config.toml
encoder_avg_pool_shortcut = false
decoder_width = 320
decoder_head_dim = 32
decoder_fused_qkv = false
init = "lecun_normal"
adamw_lr_other_params = 0.0012
Rows from block 3 of the image encoder, named by matrix and row number. Rows with one number belong to one channel. Each number is 200 + 20 x the weight over its row's rms, rounded and kept within 0 to 999. All counts start at 0. After the name is the row's rms in percent of the matrix's.
# convs0: first 3x3 conv (encoder.blocks.3.convs.0.weight, 64x64x3x3), inputs 16-31, a 3x3 kernel for each
# convs1: second 3x3 conv (encoder.blocks.3.convs.1.weight, 64x64x3x3, transposed), outputs 16-31, a 3x3 kernel for each
convs0.26,096,182,186,193,163,220,236,185,188,198,198,183,200,208,183,195,209,200,201,259,232,233,262,217,197,213,197,188,197,215,192,205,208,221,180,186,202,198,177,186,212,212,228,194,228,161,172,199,209,181,192,151,217,174,163,168,173,178,174,221,217,232,209,191,190,191,182,219,226,195,172,179,184,200,199,211,210,204,188,200,178,175,208,226,215,185,204,215,176,214,222,188,210,202,218,189,190,212,181,152,192,172,213,213,178,209,214,185,158,221,194,202,203,193,161,197,180,160,187,203,197,177,180,193,183,197,237,178,208,183,189,181,194,196,205,176,216,240,213,164,232,195,176,213,190
convs0.27,098,206,190,218,185,193,188,179,186,214,197,201,188,168,221,213,206,213,174,190,210,193,227,250,228,262,272,208,191,187,199,171,187,212,188,177,175,217,204,180,217,188,210,175,178,211,176,189,185,222,212,207,213,206,194,184,201,206,169,210,209,180,223,228,200,194,201,235,190,236,189,190,231,188,191,187,194,167,196,198,195,200,224,220,232,204,206,170,199,163,159,191,186,149,215,209,194,211,203,158,180,207,183,189,190,187,196,174,183,216,217,181,193,200,203,191,211,184,208,180,171,190,191,204,159,187,196,193,215,188,208,183,199,180,186,179,215,219,232,228,227,206,176,166,208
convs0.28,101,197,221,180,194,189,191,244,200,212,221,209,196,220,202,175,202,177,175,219,199,165,272,201,179,204,176,210,199,199,173,202,181,192,173,196,204,183,204,220,210,192,196,250,208,237,185,200,221,199,221,207,193,219,196,221,169,204,229,198,218,179,212,181,244,196,193,202,202,195,195,185,217,198,181,217,171,159,223,195,181,206,181,202,177,144,160,207,198,198,201,181,176,171,215,171,185,198,177,197,210,217,160,201,190,148,214,167,146,161,179,210,211,191,224,203,207,200,182,170,179,176,170,200,212,181,184,242,201,224,185,142,232,187,171,210,209,226,184,168,201,224,175,204,204
convs0.29,098,219,175,204,190,188,200,188,208,237,209,208,201,216,207,204,210,196,201,196,195,227,187,171,196,192,187,200,201,194,196,185,206,233,228,189,176,226,262,233,193,203,229,183,235,223,191,196,200,176,203,207,225,211,187,196,207,243,149,193,227,196,191,192,178,194,214,220,184,208,236,220,204,233,197,220,186,184,210,195,209,212,204,214,224,225,206,217,217,184,199,183,206,193,163,222,193,210,206,163,197,172,218,202,197,237,185,211,219,181,168,190,180,171,130,172,186,177,194,177,199,195,169,210,205,182,188,170,186,187,174,222,190,175,198,168,190,198,165,189,219,185,209,191,257
convs0.30,100,208,182,204,186,225,242,195,177,181,223,211,214,221,213,187,220,213,202,177,201,206,172,180,177,217,193,175,216,226,181,203,213,176,175,203,189,220,182,184,201,262,208,168,226,229,192,185,173,232,210,188,219,215,196,185,217,194,168,201,172,171,195,180,227,203,182,203,196,178,196,224,196,207,235,210,214,210,177,200,176,174,193,199,173,252,237,208,210,268,248,204,229,190,209,195,192,190,201,175,182,175,216,182,221,199,208,216,195,176,170,182,171,126,199,184,144,184,189,185,220,186,197,221,216,208,206,179,174,198,194,181,178,175,176,195,168,166,142,252,212,186,204,216,182
convs0.31,097,221,206,214,207,187,190,205,194,188,192,234,186,203,186,218,203,187,217,242,216,205,225,272,233,219,242,211,179,208,219,204,167,196,212,181,191,201,178,192,198,166,165,198,210,181,173,200,228,171,203,223,202,211,216,221,175,176,198,180,193,196,173,205,242,191,191,250,193,221,198,163,243,181,219,199,196,242,223,166,190,213,205,169,154,218,200,194,217,202,215,201,192,238,217,178,209,207,207,217,208,215,197,210,236,193,188,192,199,214,205,190,200,229,221,191,193,234,185,228,205,201,218,187,222,214,187,205,191,192,199,212,211,181,194,195,166,177,222,181,180,186,197,181,170
convs0.32,098,199,202,185,190,198,194,196,205,189,219,221,192,213,214,209,219,209,195,157,167,172,197,192,177,181,174,200,181,207,217,202,193,198,199,197,181,190,189,205,175,193,211,166,201,194,216,203,163,200,220,166,168,186,178,206,225,212,205,218,237,210,202,182,136,196,213,154,173,221,170,145,215,197,188,200,211,213,194,191,213,224,205,238,235,177,169,237,199,154,213,155,206,188,194,186,182,175,179,187,214,178,193,245,217,195,190,184,225,175,177,187,240,218,192,187,202,192,196,216,179,173,186,183,165,184,183,204,202,191,209,206,152,238,230,192,214,240,216,204,204,213,193,208,185
convs0.33,103,162,224,190,203,199,208,217,200,200,213,196,222,200,209,211,207,191,183,148,149,155,194,176,199,197,203,204,194,173,226,193,174,185,195,180,193,223,214,213,199,207,165,186,155,171,174,212,184,213,174,218,229,208,191,183,185,185,225,189,207,217,188,203,186,177,212,191,206,177,166,175,200,197,207,136,200,196,161,207,158,169,208,203,217,205,177,183,180,175,187,156,180,214,214,198,255,218,227,217,211,203,217,214,228,201,220,191,164,235,173,184,222,208,174,195,176,200,200,190,197,195,165,217,199,207,244,222,210,193,198,164,210,171,198,212,213,191,204,166,200,183,176,199,195
convs0.34,103,198,196,215,210,194,195,226,212,186,197,217,202,189,185,204,189,207,232,204,201,182,176,199,153,201,214,167,201,198,192,196,199,193,187,201,233,181,176,220,256,180,183,212,179,197,172,193,198,168,230,162,178,165,171,183,209,203,191,192,177,167,236,230,201,193,198,186,187,174,232,171,189,209,210,193,221,187,190,194,190,206,218,206,214,222,178,190,206,208,181,162,178,212,163,225,179,188,212,215,194,194,201,174,175,213,189,197,168,197,192,194,184,185,219,200,200,192,217,188,195,190,189,215,175,204,212,191,184,202,220,183,210,208,233,232,186,186,181,179,209,198,190,209,217
convs0.35,098,199,184,228,194,197,198,191,208,191,188,202,209,187,206,185,202,193,209,142,237,196,203,244,207,209,204,204,180,209,181,176,188,192,214,210,222,200,231,161,205,203,199,199,174,250,186,236,180,184,200,199,170,181,199,192,180,213,188,218,212,241,236,190,206,184,162,194,187,198,164,211,173,164,141,166,166,191,217,204,209,209,218,187,199,167,168,189,196,210,177,161,240,196,199,213,181,217,208,219,159,218,194,231,210,167,213,162,200,207,203,202,199,240,199,206,203,198,192,204,211,168,206,183,214,186,163,234,183,180,201,200,213,187,181,203,206,165,173,222,196,208,182,160,175
convs0.36,098,198,177,187,219,188,230,163,221,228,219,188,208,220,167,219,225,182,182,198,199,235,175,178,220,171,173,198,219,231,202,199,194,203,200,153,196,209,208,196,187,171,221,220,196,228,207,174,143,208,186,202,204,235,219,212,189,221,212,206,194,213,154,188,199,211,212,167,183,198,174,222,218,178,175,209,199,180,148,189,175,173,190,186,172,179,180,160,199,165,177,181,210,204,207,247,261,184,212,234,177,221,196,194,204,202,198,197,226,217,215,216,200,172,206,198,260,230,202,228,198,228,209,199,210,224,204,210,198,214,212,186,170,176,165,188,171,197,161,177,187,170,179,160,185
convs0.37,103,189,186,176,206,193,174,179,191,186,202,212,197,195,208,185,147,165,170,205,202,213,203,214,243,193,209,249,198,194,189,197,191,190,167,174,175,233,207,202,218,211,222,189,189,212,174,209,264,179,208,206,194,224,222,133,171,165,188,191,171,163,192,166,226,198,177,185,235,186,201,225,182,188,181,204,196,188,201,194,218,209,200,206,193,204,188,197,219,187,189,181,193,191,170,195,209,168,193,234,138,169,161,138,178,194,154,190,183,163,175,195,155,189,228,222,202,206,201,180,208,199,203,196,180,204,234,214,185,216,199,206,236,214,224,166,213,193,225,198,213,221,207,205,194
convs0.38,101,220,206,217,222,183,192,190,194,218,174,198,179,200,174,214,184,182,211,190,184,200,178,178,176,207,188,213,188,186,213,193,186,218,221,222,193,186,178,173,210,271,200,194,158,195,194,180,192,212,217,196,206,194,179,214,230,246,171,184,216,218,233,218,203,206,198,240,193,176,192,171,199,165,219,204,221,229,230,213,174,214,200,210,167,164,207,212,190,213,189,182,179,199,195,193,184,176,218,178,196,163,184,196,240,174,199,207,204,186,180,164,243,234,176,189,176,204,188,190,204,179,189,206,195,192,195,211,205,204,218,228,239,187,198,199,228,200,182,202,191,206,166,203,191
convs0.39,103,217,198,224,204,174,221,177,209,190,201,234,206,192,208,217,185,227,204,137,174,183,153,147,196,136,174,176,193,217,175,167,199,217,172,202,202,213,220,172,222,219,194,173,180,192,203,199,158,200,239,162,155,180,167,209,195,239,189,183,225,228,179,203,166,161,210,147,173,208,177,198,185,216,218,236,208,220,239,224,257,218,192,180,190,189,149,212,230,170,179,218,237,160,198,231,184,182,174,195,189,226,197,208,212,220,226,214,223,213,198,201,216,214,204,197,193,176,196,219,204,211,210,192,168,186,181,188,180,206,202,224,221,214,224,156,214,177,162,182,191,179,212,188,182
convs0.40,100,183,205,181,182,221,212,203,242,227,195,181,207,220,189,222,222,185,228,179,180,228,213,218,246,233,207,240,212,212,168,233,187,209,176,163,217,187,156,184,214,217,215,193,217,202,211,185,224,205,205,203,208,201,234,189,216,198,196,199,183,177,180,204,195,173,172,172,174,200,180,216,194,225,215,225,183,219,186,181,159,173,196,173,191,176,177,155,166,193,204,175,186,160,179,178,175,222,250,250,182,252,182,165,180,174,198,189,184,191,204,144,149,219,198,183,210,214,204,239,206,164,205,184,215,202,208,233,209,162,181,218,210,189,187,199,216,225,240,209,188,154,179,145,143
convs0.41,099,208,200,182,193,224,196,190,199,172,194,186,182,207,181,195,183,200,207,170,174,182,189,166,205,215,214,184,187,204,205,182,205,206,190,180,204,175,208,222,187,200,216,177,217,154,174,148,209,200,193,223,211,216,216,170,200,177,197,209,195,212,204,193,188,167,239,158,213,240,185,243,197,204,196,168,175,183,172,197,199,213,220,212,263,195,210,218,165,187,221,212,178,186,217,215,183,240,215,176,189,227,155,175,201,180,197,229,203,246,210,201,211,228,193,195,207,167,187,211,202,199,202,176,213,233,207,199,222,188,178,203,190,186,179,192,201,218,242,189,200,176,191,189,236
convs0.42,098,248,234,220,181,203,192,199,200,214,209,208,199,207,207,190,186,194,207,231,214,176,224,194,204,199,202,229,221,184,200,199,227,198,174,182,224,188,186,166,180,185,174,204,187,220,212,202,210,183,197,238,156,198,207,225,181,205,196,172,144,195,166,201,174,143,205,197,214,204,189,208,203,195,180,182,186,200,235,229,212,208,205,183,200,200,188,176,208,193,193,212,196,160,186,233,211,185,194,207,197,175,180,205,205,208,193,174,204,213,194,173,232,241,203,230,222,198,216,217,215,211,200,202,182,192,201,228,215,199,197,218,191,215,222,213,212,224,251,192,185,186,242,209,155
convs0.43,097,208,235,213,203,199,201,203,197,191,178,178,224,202,203,209,217,212,212,227,201,230,196,212,208,155,211,226,204,217,203,196,232,209,186,191,189,162,198,177,202,151,178,209,176,185,233,203,196,223,198,201,188,195,210,214,206,202,178,202,223,192,232,192,236,211,202,197,220,218,177,205,215,166,187,193,202,178,197,196,175,180,236,241,242,218,231,214,212,211,194,181,194,180,176,188,193,197,184,189,155,188,202,237,196,197,237,181,169,176,221,160,166,190,176,182,209,203,187,192,190,174,206,210,183,190,204,257,251,264,205,205,226,168,178,178,215,211,216,166,189,187,195,187,202
convs0.44,101,201,201,204,180,185,174,171,210,181,201,205,215,189,198,222,196,204,210,176,193,178,169,205,204,183,191,232,202,200,199,189,175,172,205,207,226,201,211,188,193,189,210,232,207,210,163,205,215,195,188,234,205,206,234,227,180,150,191,191,219,203,254,231,193,218,234,228,212,210,176,193,215,216,232,223,182,222,208,200,179,165,210,183,176,215,194,194,200,212,206,210,208,151,206,191,178,209,187,227,198,199,181,208,252,186,179,198,166,239,214,192,216,170,239,154,162,206,197,200,217,175,190,175,184,189,220,210,210,197,174,201,197,155,201,216,169,189,192,231,228,183,205,152,214
convs0.45,100,236,212,190,213,194,180,171,202,207,217,198,207,223,201,177,188,201,199,192,185,164,200,172,149,143,164,196,208,192,208,184,223,208,161,197,177,191,194,184,197,212,184,194,196,207,192,167,155,203,177,206,219,221,187,183,186,213,177,202,216,169,226,203,221,183,223,223,226,208,163,185,160,188,209,183,189,241,193,182,221,200,181,196,234,174,211,191,197,243,170,194,175,159,205,216,203,152,185,183,197,203,229,190,197,202,211,208,201,206,220,204,193,189,188,199,176,185,211,225,208,217,192,189,225,180,197,204,227,224,185,213,205,188,212,213,222,229,188,189,187,202,205,269,180
convs0.46,097,192,216,199,178,202,174,184,195,204,172,173,210,165,180,235,191,205,214,192,191,197,178,218,167,175,221,202,204,173,198,239,211,201,240,184,198,197,198,192,201,192,237,224,184,185,175,203,191,202,199,173,225,202,176,174,205,171,185,199,187,209,193,146,189,183,166,215,185,193,192,196,215,209,190,188,211,165,225,222,180,179,247,212,193,206,210,212,172,183,210,210,209,200,212,195,161,245,197,170,172,178,171,148,173,195,185,176,201,137,198,197,153,201,222,188,221,210,192,207,213,168,217,191,187,202,186,209,206,215,191,218,223,183,182,231,209,186,171,207,175,239,159,182,222
convs0.47,102,200,180,186,192,207,184,219,206,181,201,172,216,210,193,209,241,175,194,214,205,217,228,213,182,223,193,199,197,196,212,206,182,198,239,212,214,210,213,165,201,221,235,200,219,177,203,190,164,211,184,162,178,215,196,212,212,205,193,183,212,211,187,197,166,184,197,186,186,228,218,166,199,190,184,212,143,165,192,237,209,178,186,185,222,204,199,197,197,171,174,194,244,211,213,217,180,164,189,218,172,187,200,201,191,218,229,173,190,163,215,195,170,204,195,164,186,202,209,209,207,210,218,202,207,218,191,224,196,230,215,200,213,181,170,195,202,195,191,164,158,240,209,154,197
convs0.48,097,185,188,193,176,194,193,217,193,195,212,220,191,180,189,179,194,195,191,200,235,187,165,205,214,158,163,212,214,192,186,232,205,217,188,192,248,206,182,208,201,198,187,197,210,176,196,176,224,227,170,192,227,237,180,200,214,168,191,204,179,169,185,201,202,202,202,198,207,203,202,214,196,206,207,208,211,205,220,200,201,194,220,174,177,205,168,176,202,185,190,178,213,175,234,187,177,257,180,191,207,233,211,183,197,199,213,166,198,160,221,193,158,187,193,263,188,207,213,211,203,225,218,215,212,210,206,195,182,203,212,163,215,219,209,200,202,157,184,207,205,189,205,212,183
convs0.49,100,198,206,190,229,213,222,173,207,223,191,209,222,201,190,206,219,193,207,141,209,205,170,197,219,208,212,231,215,235,195,175,182,191,171,199,177,209,212,170,175,196,194,160,202,153,217,207,168,184,210,180,194,225,183,213,201,216,193,170,240,179,195,245,186,191,186,169,226,179,181,205,194,191,184,177,240,199,187,202,175,191,189,203,180,156,219,239,173,180,242,184,224,185,169,192,183,208,193,193,203,233,222,180,200,244,213,199,221,195,174,201,189,221,192,207,224,175,223,192,202,207,191,193,201,203,190,197,198,195,199,178,226,205,194,184,179,159,213,188,237,198,211,202,238
convs1.26,109,152,211,205,209,201,199,222,200,205,170,185,197,166,203,206,193,193,183,219,168,217,207,168,211,199,164,178,175,206,234,238,234,210,209,197,207,182,180,201,225,191,189,208,203,182,238,228,185,186,196,204,169,187,203,181,209,206,223,228,203,208,219,203,196,228,222,213,206,216,227,209,207,216,198,191,184,197,191,225,215,176,179,196,212,172,197,201,185,231,210,193,215,198,163,218,212,194,228,219,220,205,182,228,188,194,218,179,231,189,204,224,188,189,197,223,200,201,179,210,200,192,201,211,173,214,207,200,207,172,156,193,180,210,211,215,258,219,210,201,158,199,188,174,202
convs1.27,094,187,211,196,170,181,189,197,202,184,192,201,233,194,188,220,212,174,211,193,209,221,184,218,239,197,226,216,216,220,188,202,195,178,204,215,215,176,190,216,171,176,221,197,213,205,198,196,195,205,191,191,209,179,181,204,199,145,228,208,179,174,223,235,223,207,188,201,159,186,192,186,217,192,185,193,195,236,176,185,213,184,183,177,183,181,172,207,193,218,216,169,195,224,181,175,172,186,189,186,211,208,211,211,188,189,169,247,227,198,180,200,186,200,205,189,193,196,195,197,211,205,216,203,209,222,227,215,204,212,217,248,194,221,239,195,200,198,156,190,216,185,185,184,197
convs1.28,103,188,185,186,196,179,198,195,223,189,193,221,200,161,212,191,156,199,169,193,184,202,179,208,190,205,216,215,204,192,207,206,204,200,200,200,194,182,187,192,204,195,181,203,207,194,210,209,181,184,222,203,203,212,201,202,215,191,184,192,175,207,181,204,156,181,194,205,224,177,220,227,183,176,213,196,174,185,194,181,166,190,188,172,168,211,165,187,210,209,187,196,211,181,191,201,155,252,199,169,222,193,183,190,195,209,189,178,225,225,202,195,231,186,190,207,201,191,207,215,210,180,193,202,211,205,206,159,193,208,172,193,178,221,196,179,218,177,205,195,193,201,174,207,198
convs1.29,102,174,217,216,177,184,219,169,199,202,223,183,193,192,199,190,194,190,212,208,179,142,187,168,160,167,167,158,212,202,183,206,189,199,206,215,230,154,181,194,168,195,186,172,196,208,176,173,193,209,190,242,172,219,241,186,214,202,181,211,193,216,213,182,194,202,179,191,208,209,190,217,227,239,188,170,214,212,179,167,212,171,196,155,182,185,187,194,225,200,187,186,209,189,244,211,221,227,205,172,230,217,212,204,203,197,226,202,194,187,192,194,218,220,173,208,208,192,208,204,222,216,226,185,222,225,212,200,173,193,220,214,197,220,230,234,205,209,203,182,201,219,177,200,192
convs1.30,116,192,195,227,185,203,177,207,206,202,184,212,229,223,212,262,220,192,205,181,205,215,186,180,178,199,221,174,169,194,177,179,203,196,179,180,176,166,176,189,184,166,193,232,170,178,165,195,177,182,221,245,235,182,218,198,203,208,211,201,213,231,190,215,212,200,186,208,199,193,195,198,198,187,213,187,208,202,197,207,195,193,209,222,248,183,197,230,206,191,203,195,209,194,171,209,214,214,215,208,169,156,175,205,215,204,179,191,181,227,206,191,205,175,212,220,229,260,196,245,196,164,227,225,203,246,201,188,186,174,228,229,190,193,204,216,210,181,150,208,223,183,204,219,241
convs1.31,099,211,180,175,182,170,168,188,198,187,212,223,206,222,213,200,217,219,211,197,190,221,235,186,217,247,236,206,208,207,202,187,215,196,180,179,209,231,236,203,198,203,212,196,209,192,212,213,204,226,222,192,213,210,203,203,198,194,208,214,191,199,214,211,209,213,208,235,180,173,224,166,166,193,161,216,198,218,217,211,209,216,233,204,207,209,167,191,210,173,170,182,176,210,230,161,180,213,178,178,211,220,204,211,214,213,184,192,206,223,202,206,215,221,214,209,202,226,243,234,207,208,211,221,209,203,209,192,204,203,179,194,209,183,205,231,207,157,170,194,180,187,187,214,216
convs1.32,105,183,191,197,186,194,203,189,169,166,248,200,244,239,195,177,184,208,191,247,229,250,194,232,220,199,179,207,194,210,188,196,183,186,206,202,162,192,186,189,184,201,177,202,202,204,190,177,164,190,208,172,164,190,161,223,236,202,224,239,201,208,196,182,210,190,235,229,203,220,221,185,201,206,209,189,207,211,215,190,173,207,198,208,197,194,209,206,197,217,240,245,213,199,210,200,198,196,149,187,199,186,232,218,170,201,229,233,195,209,181,213,211,210,213,197,216,225,246,220,200,227,239,173,202,231,209,200,223,173,163,199,199,165,169,197,181,220,246,169,158,210,197,146,171
convs1.33,095,202,193,215,171,193,184,178,163,169,215,212,229,238,211,235,232,201,223,188,176,229,222,198,237,218,202,226,200,170,186,188,209,194,164,211,208,206,202,175,202,244,218,196,191,206,214,216,240,222,179,228,189,165,197,211,198,204,235,230,211,231,191,193,199,228,209,186,212,227,192,216,237,217,203,179,180,182,178,203,208,212,258,226,198,207,181,171,227,192,189,183,197,240,161,205,226,205,216,218,198,211,200,185,177,174,202,181,177,180,193,214,181,230,202,228,214,158,188,179,204,180,172,179,220,205,158,193,191,227,200,217,177,193,232,182,204,224,183,209,175,188,203,173,213
convs1.34,107,184,181,178,184,193,186,195,203,199,201,192,202,170,210,212,177,207,184,200,153,207,210,177,219,198,178,205,201,181,207,197,209,179,181,189,221,206,218,254,220,228,223,210,164,170,200,199,227,201,212,177,202,238,173,233,224,204,181,194,229,206,167,219,199,203,181,211,195,184,202,176,161,205,180,167,199,172,192,178,210,224,209,191,185,183,184,213,213,193,205,185,165,174,229,161,215,181,168,200,201,213,189,209,237,191,208,192,218,175,235,230,197,201,183,205,212,185,184,174,185,215,170,181,195,154,179,228,200,213,180,188,202,203,202,177,210,191,222,192,198,223,201,182,201
convs1.35,099,213,190,177,212,185,201,209,190,209,237,198,213,195,183,219,215,178,203,191,183,239,171,186,213,178,188,207,257,242,227,192,218,231,186,212,234,232,211,191,179,196,217,216,212,189,186,205,209,200,247,182,200,235,177,181,187,205,208,187,199,196,171,202,230,219,203,231,197,193,218,201,210,188,184,194,211,173,181,189,183,225,217,189,185,211,183,161,190,210,201,182,190,212,197,194,168,223,181,204,194,223,181,195,204,215,214,226,179,224,188,187,196,165,187,189,173,195,220,186,208,184,188,229,203,200,222,192,186,217,182,161,168,222,205,196,190,194,184,183,204,201,192,210,186
convs1.36,090,208,217,229,216,196,184,186,198,206,238,214,190,216,186,179,176,201,178,166,211,168,167,241,186,183,239,189,213,200,231,199,212,198,194,217,203,174,200,197,194,215,197,181,202,195,225,187,198,186,206,183,189,205,207,200,201,145,211,202,209,201,195,214,161,230,230,212,221,224,209,172,171,184,231,245,152,182,212,207,194,189,239,202,193,220,187,186,204,193,210,195,239,249,229,251,196,218,189,208,189,152,211,222,200,184,212,153,164,200,219,187,209,206,215,224,178,215,188,176,165,209,191,186,204,181,180,226,217,203,225,198,177,216,182,163,239,227,191,187,196,205,193,225,244
convs1.37,103,228,203,182,190,198,200,204,188,207,209,178,198,199,194,199,208,223,200,211,211,157,188,164,138,174,162,162,236,219,203,216,230,221,193,235,237,167,184,183,145,172,177,177,185,188,194,165,168,195,183,183,185,192,191,197,206,190,184,199,216,151,184,212,189,192,178,212,175,180,229,205,166,226,218,228,172,166,200,192,175,165,226,206,220,191,190,227,202,233,256,159,219,208,201,246,210,217,204,200,164,198,207,199,225,233,219,230,230,209,192,208,207,190,213,172,196,228,207,222,214,188,221,204,180,189,214,194,215,196,175,200,218,186,196,192,190,191,222,169,181,221,171,209,192
convs1.38,109,224,167,173,193,202,191,195,178,206,212,187,190,195,210,195,203,201,190,190,178,209,184,184,195,208,195,189,184,163,204,194,175,220,171,171,195,188,203,197,211,224,197,167,202,209,199,173,188,168,146,188,199,196,153,193,196,215,216,193,205,202,186,230,221,160,211,221,185,225,190,221,246,187,205,188,230,189,187,217,172,224,206,189,196,214,205,183,191,215,210,234,204,194,229,223,165,193,188,211,199,200,220,209,212,196,180,230,213,213,181,204,212,174,190,197,168,156,215,222,192,190,207,181,224,206,199,214,192,168,190,218,192,182,242,199,180,216,223,182,178,202,199,186,154
convs1.39,091,247,212,203,263,219,161,228,215,196,194,179,214,198,178,192,217,184,180,218,168,184,204,183,192,160,184,205,202,198,213,208,172,175,210,131,225,179,186,209,206,169,198,207,232,198,199,174,193,205,194,211,191,166,181,204,195,177,209,210,175,239,148,193,163,190,184,199,170,225,206,189,219,179,191,200,222,188,175,235,144,173,192,192,197,210,196,154,199,198,200,206,237,223,232,215,212,228,249,203,191,187,183,248,213,187,210,224,207,200,217,169,222,224,204,210,192,234,191,170,183,182,182,212,185,203,203,244,220,219,218,200,170,183,205,207,200,224,216,205,218,226,211,231,196
convs1.40,088,199,187,198,212,204,198,235,198,232,261,225,182,193,191,186,210,186,178,182,203,173,195,213,196,176,224,198,166,194,211,205,222,209,196,208,195,174,209,198,206,192,192,160,180,217,207,185,190,178,194,214,221,209,185,173,182,213,221,206,227,194,244,178,191,184,200,206,198,187,183,192,237,209,198,188,185,194,211,203,192,163,173,194,197,168,209,202,215,205,214,155,182,175,205,195,173,169,203,190,228,202,204,229,204,188,238,229,202,169,200,170,199,183,200,178,226,234,199,190,213,185,199,203,169,212,215,225,216,204,184,210,219,214,261,197,198,188,174,226,265,222,222,218,202
convs1.41,103,228,165,214,216,219,211,202,205,215,183,220,209,188,197,196,176,163,195,189,206,220,253,242,194,220,238,158,185,209,216,238,193,216,208,203,194,221,170,192,233,198,193,236,220,197,207,220,177,223,220,201,207,186,191,194,166,209,216,192,204,212,231,206,205,209,213,221,169,196,220,186,209,212,212,208,188,195,186,199,236,192,183,199,204,175,198,198,217,244,189,161,201,186,225,196,204,203,230,207,224,210,185,184,186,199,209,171,186,210,225,207,255,230,201,214,132,181,189,194,223,213,193,215,180,199,221,196,210,227,186,204,189,191,168,219,222,207,204,213,172,228,193,179,187
convs1.42,104,197,181,217,206,193,171,193,192,187,199,210,215,220,177,188,196,195,204,196,194,226,196,215,212,191,210,207,208,196,196,183,220,229,200,196,231,203,224,223,202,186,179,206,195,204,224,216,224,193,200,186,182,145,205,184,205,213,241,206,217,238,198,238,175,241,182,194,218,215,181,196,191,194,175,182,211,242,199,178,179,233,229,224,225,189,211,253,190,197,188,214,189,191,201,185,188,209,194,189,186,182,205,170,185,207,186,176,176,206,229,241,197,207,180,159,206,223,178,204,192,207,204,221,234,231,228,203,186,197,189,176,170,201,194,204,206,208,202,182,182,199,165,182,188
convs1.43,104,213,212,200,214,204,188,202,218,184,180,165,193,239,201,198,207,191,197,157,203,188,205,184,174,237,204,200,174,193,198,175,176,174,205,185,159,198,189,185,227,201,223,250,240,230,209,207,202,198,221,231,207,202,230,200,206,178,203,216,166,185,211,186,189,182,195,201,189,216,164,233,215,197,204,213,197,219,212,219,228,198,219,208,207,222,230,216,239,228,228,180,197,176,204,201,187,211,189,191,197,202,224,190,218,197,184,185,177,225,204,201,196,185,195,180,199,179,192,195,177,187,162,189,228,209,172,184,141,183,223,212,195,202,223,171,176,223,241,178,197,208,235,186,206
convs1.44,104,214,223,184,216,200,204,197,225,225,197,195,224,220,202,199,216,218,212,186,230,227,200,231,186,214,233,197,195,206,186,203,159,165,217,194,193,202,176,225,208,216,182,192,230,173,197,223,212,190,181,175,200,166,182,209,223,207,200,243,208,202,221,221,179,213,195,198,165,212,202,178,240,193,190,190,203,239,206,232,227,218,200,184,224,197,206,222,201,197,206,159,163,188,216,172,212,190,233,224,226,189,200,206,191,212,192,161,161,199,227,207,201,189,236,187,209,235,202,205,184,198,189,185,197,174,208,186,214,205,195,204,187,184,203,221,213,172,233,205,188,189,186,187,181
convs1.45,097,189,195,210,173,214,195,202,176,192,227,188,200,225,195,208,222,179,182,208,197,197,208,177,229,179,201,226,166,185,190,145,169,199,190,192,239,181,175,228,187,175,181,218,237,213,221,250,169,205,184,175,215,212,200,195,203,220,192,194,211,204,194,209,230,218,192,202,194,175,197,214,168,184,196,206,188,165,191,198,197,158,175,196,193,183,187,169,213,227,192,199,203,196,212,212,210,222,221,203,209,231,194,202,232,190,215,201,208,196,193,147,177,196,171,207,187,203,252,213,198,231,197,181,211,182,190,155,178,201,189,209,215,185,195,200,192,180,148,240,209,196,194,185,219
convs1.46,092,189,184,214,187,212,189,195,216,173,169,193,186,166,173,184,194,154,192,198,195,191,199,181,176,187,218,163,213,189,212,180,189,193,201,160,210,235,190,229,228,209,241,190,197,201,218,224,235,181,237,214,197,212,215,190,177,178,241,186,178,214,194,220,211,169,208,202,214,187,220,220,188,243,192,203,201,175,183,204,145,200,219,208,198,213,203,193,181,201,214,180,172,237,179,172,207,212,174,201,198,206,203,199,206,192,175,208,204,211,187,213,200,162,224,194,141,212,194,215,229,178,244,234,190,184,172,216,196,213,211,211,207,164,194,201,206,188,175,189,227,197,172,199,181
convs1.47,102,204,231,175,204,185,206,221,197,205,195,219,224,191,200,210,213,214,202,246,266,200,265,244,223,268,233,193,204,201,174,213,205,177,159,199,218,213,184,188,178,181,186,207,225,212,197,195,213,191,218,225,202,174,188,209,172,246,207,173,210,218,193,212,203,181,224,188,238,202,220,244,184,182,249,246,232,195,206,211,209,193,160,214,216,183,214,192,185,203,209,160,188,215,205,249,205,228,200,218,193,176,219,149,203,225,199,186,212,208,199,176,189,212,203,175,226,220,229,194,204,182,205,224,203,191,200,179,168,201,185,199,196,208,205,194,178,192,214,203,195,207,174,183,203
convs1.48,082,237,216,220,240,230,226,230,217,235,193,162,199,202,158,160,221,198,174,223,192,168,203,196,156,207,192,188,177,204,191,181,203,167,189,184,169,197,182,163,242,207,175,190,166,168,177,220,201,195,220,190,188,199,192,157,164,188,172,194,185,224,204,183,205,161,197,233,183,225,234,192,190,190,232,217,187,204,202,228,166,205,219,216,214,191,198,194,172,169,200,231,211,210,214,192,233,225,194,240,180,176,166,177,189,211,208,192,219,216,201,223,223,171,209,231,203,232,208,181,170,230,190,198,208,242,195,163,218,198,151,196,232,186,192,213,196,196,217,191,177,195,234,200,185
convs1.49,116,193,199,214,179,193,232,188,215,211,222,186,171,219,203,184,192,204,209,193,194,171,216,185,195,236,185,170,192,192,213,207,202,224,179,196,205,204,194,190,186,193,203,182,206,190,191,205,234,207,226,189,159,207,201,200,201,201,222,200,190,195,185,167,240,195,186,225,220,207,204,181,201,185,176,204,230,211,198,215,190,169,203,232,181,212,214,207,199,179,181,184,195,192,224,237,223,170,190,212,187,185,202,212,173,199,221,169,179,179,179,209,213,202,188,196,187,207,213,197,202,199,196,183,207,205,153,204,188,211,201,200,237,175,230,199,119,177,203,189,186,219,249,208,195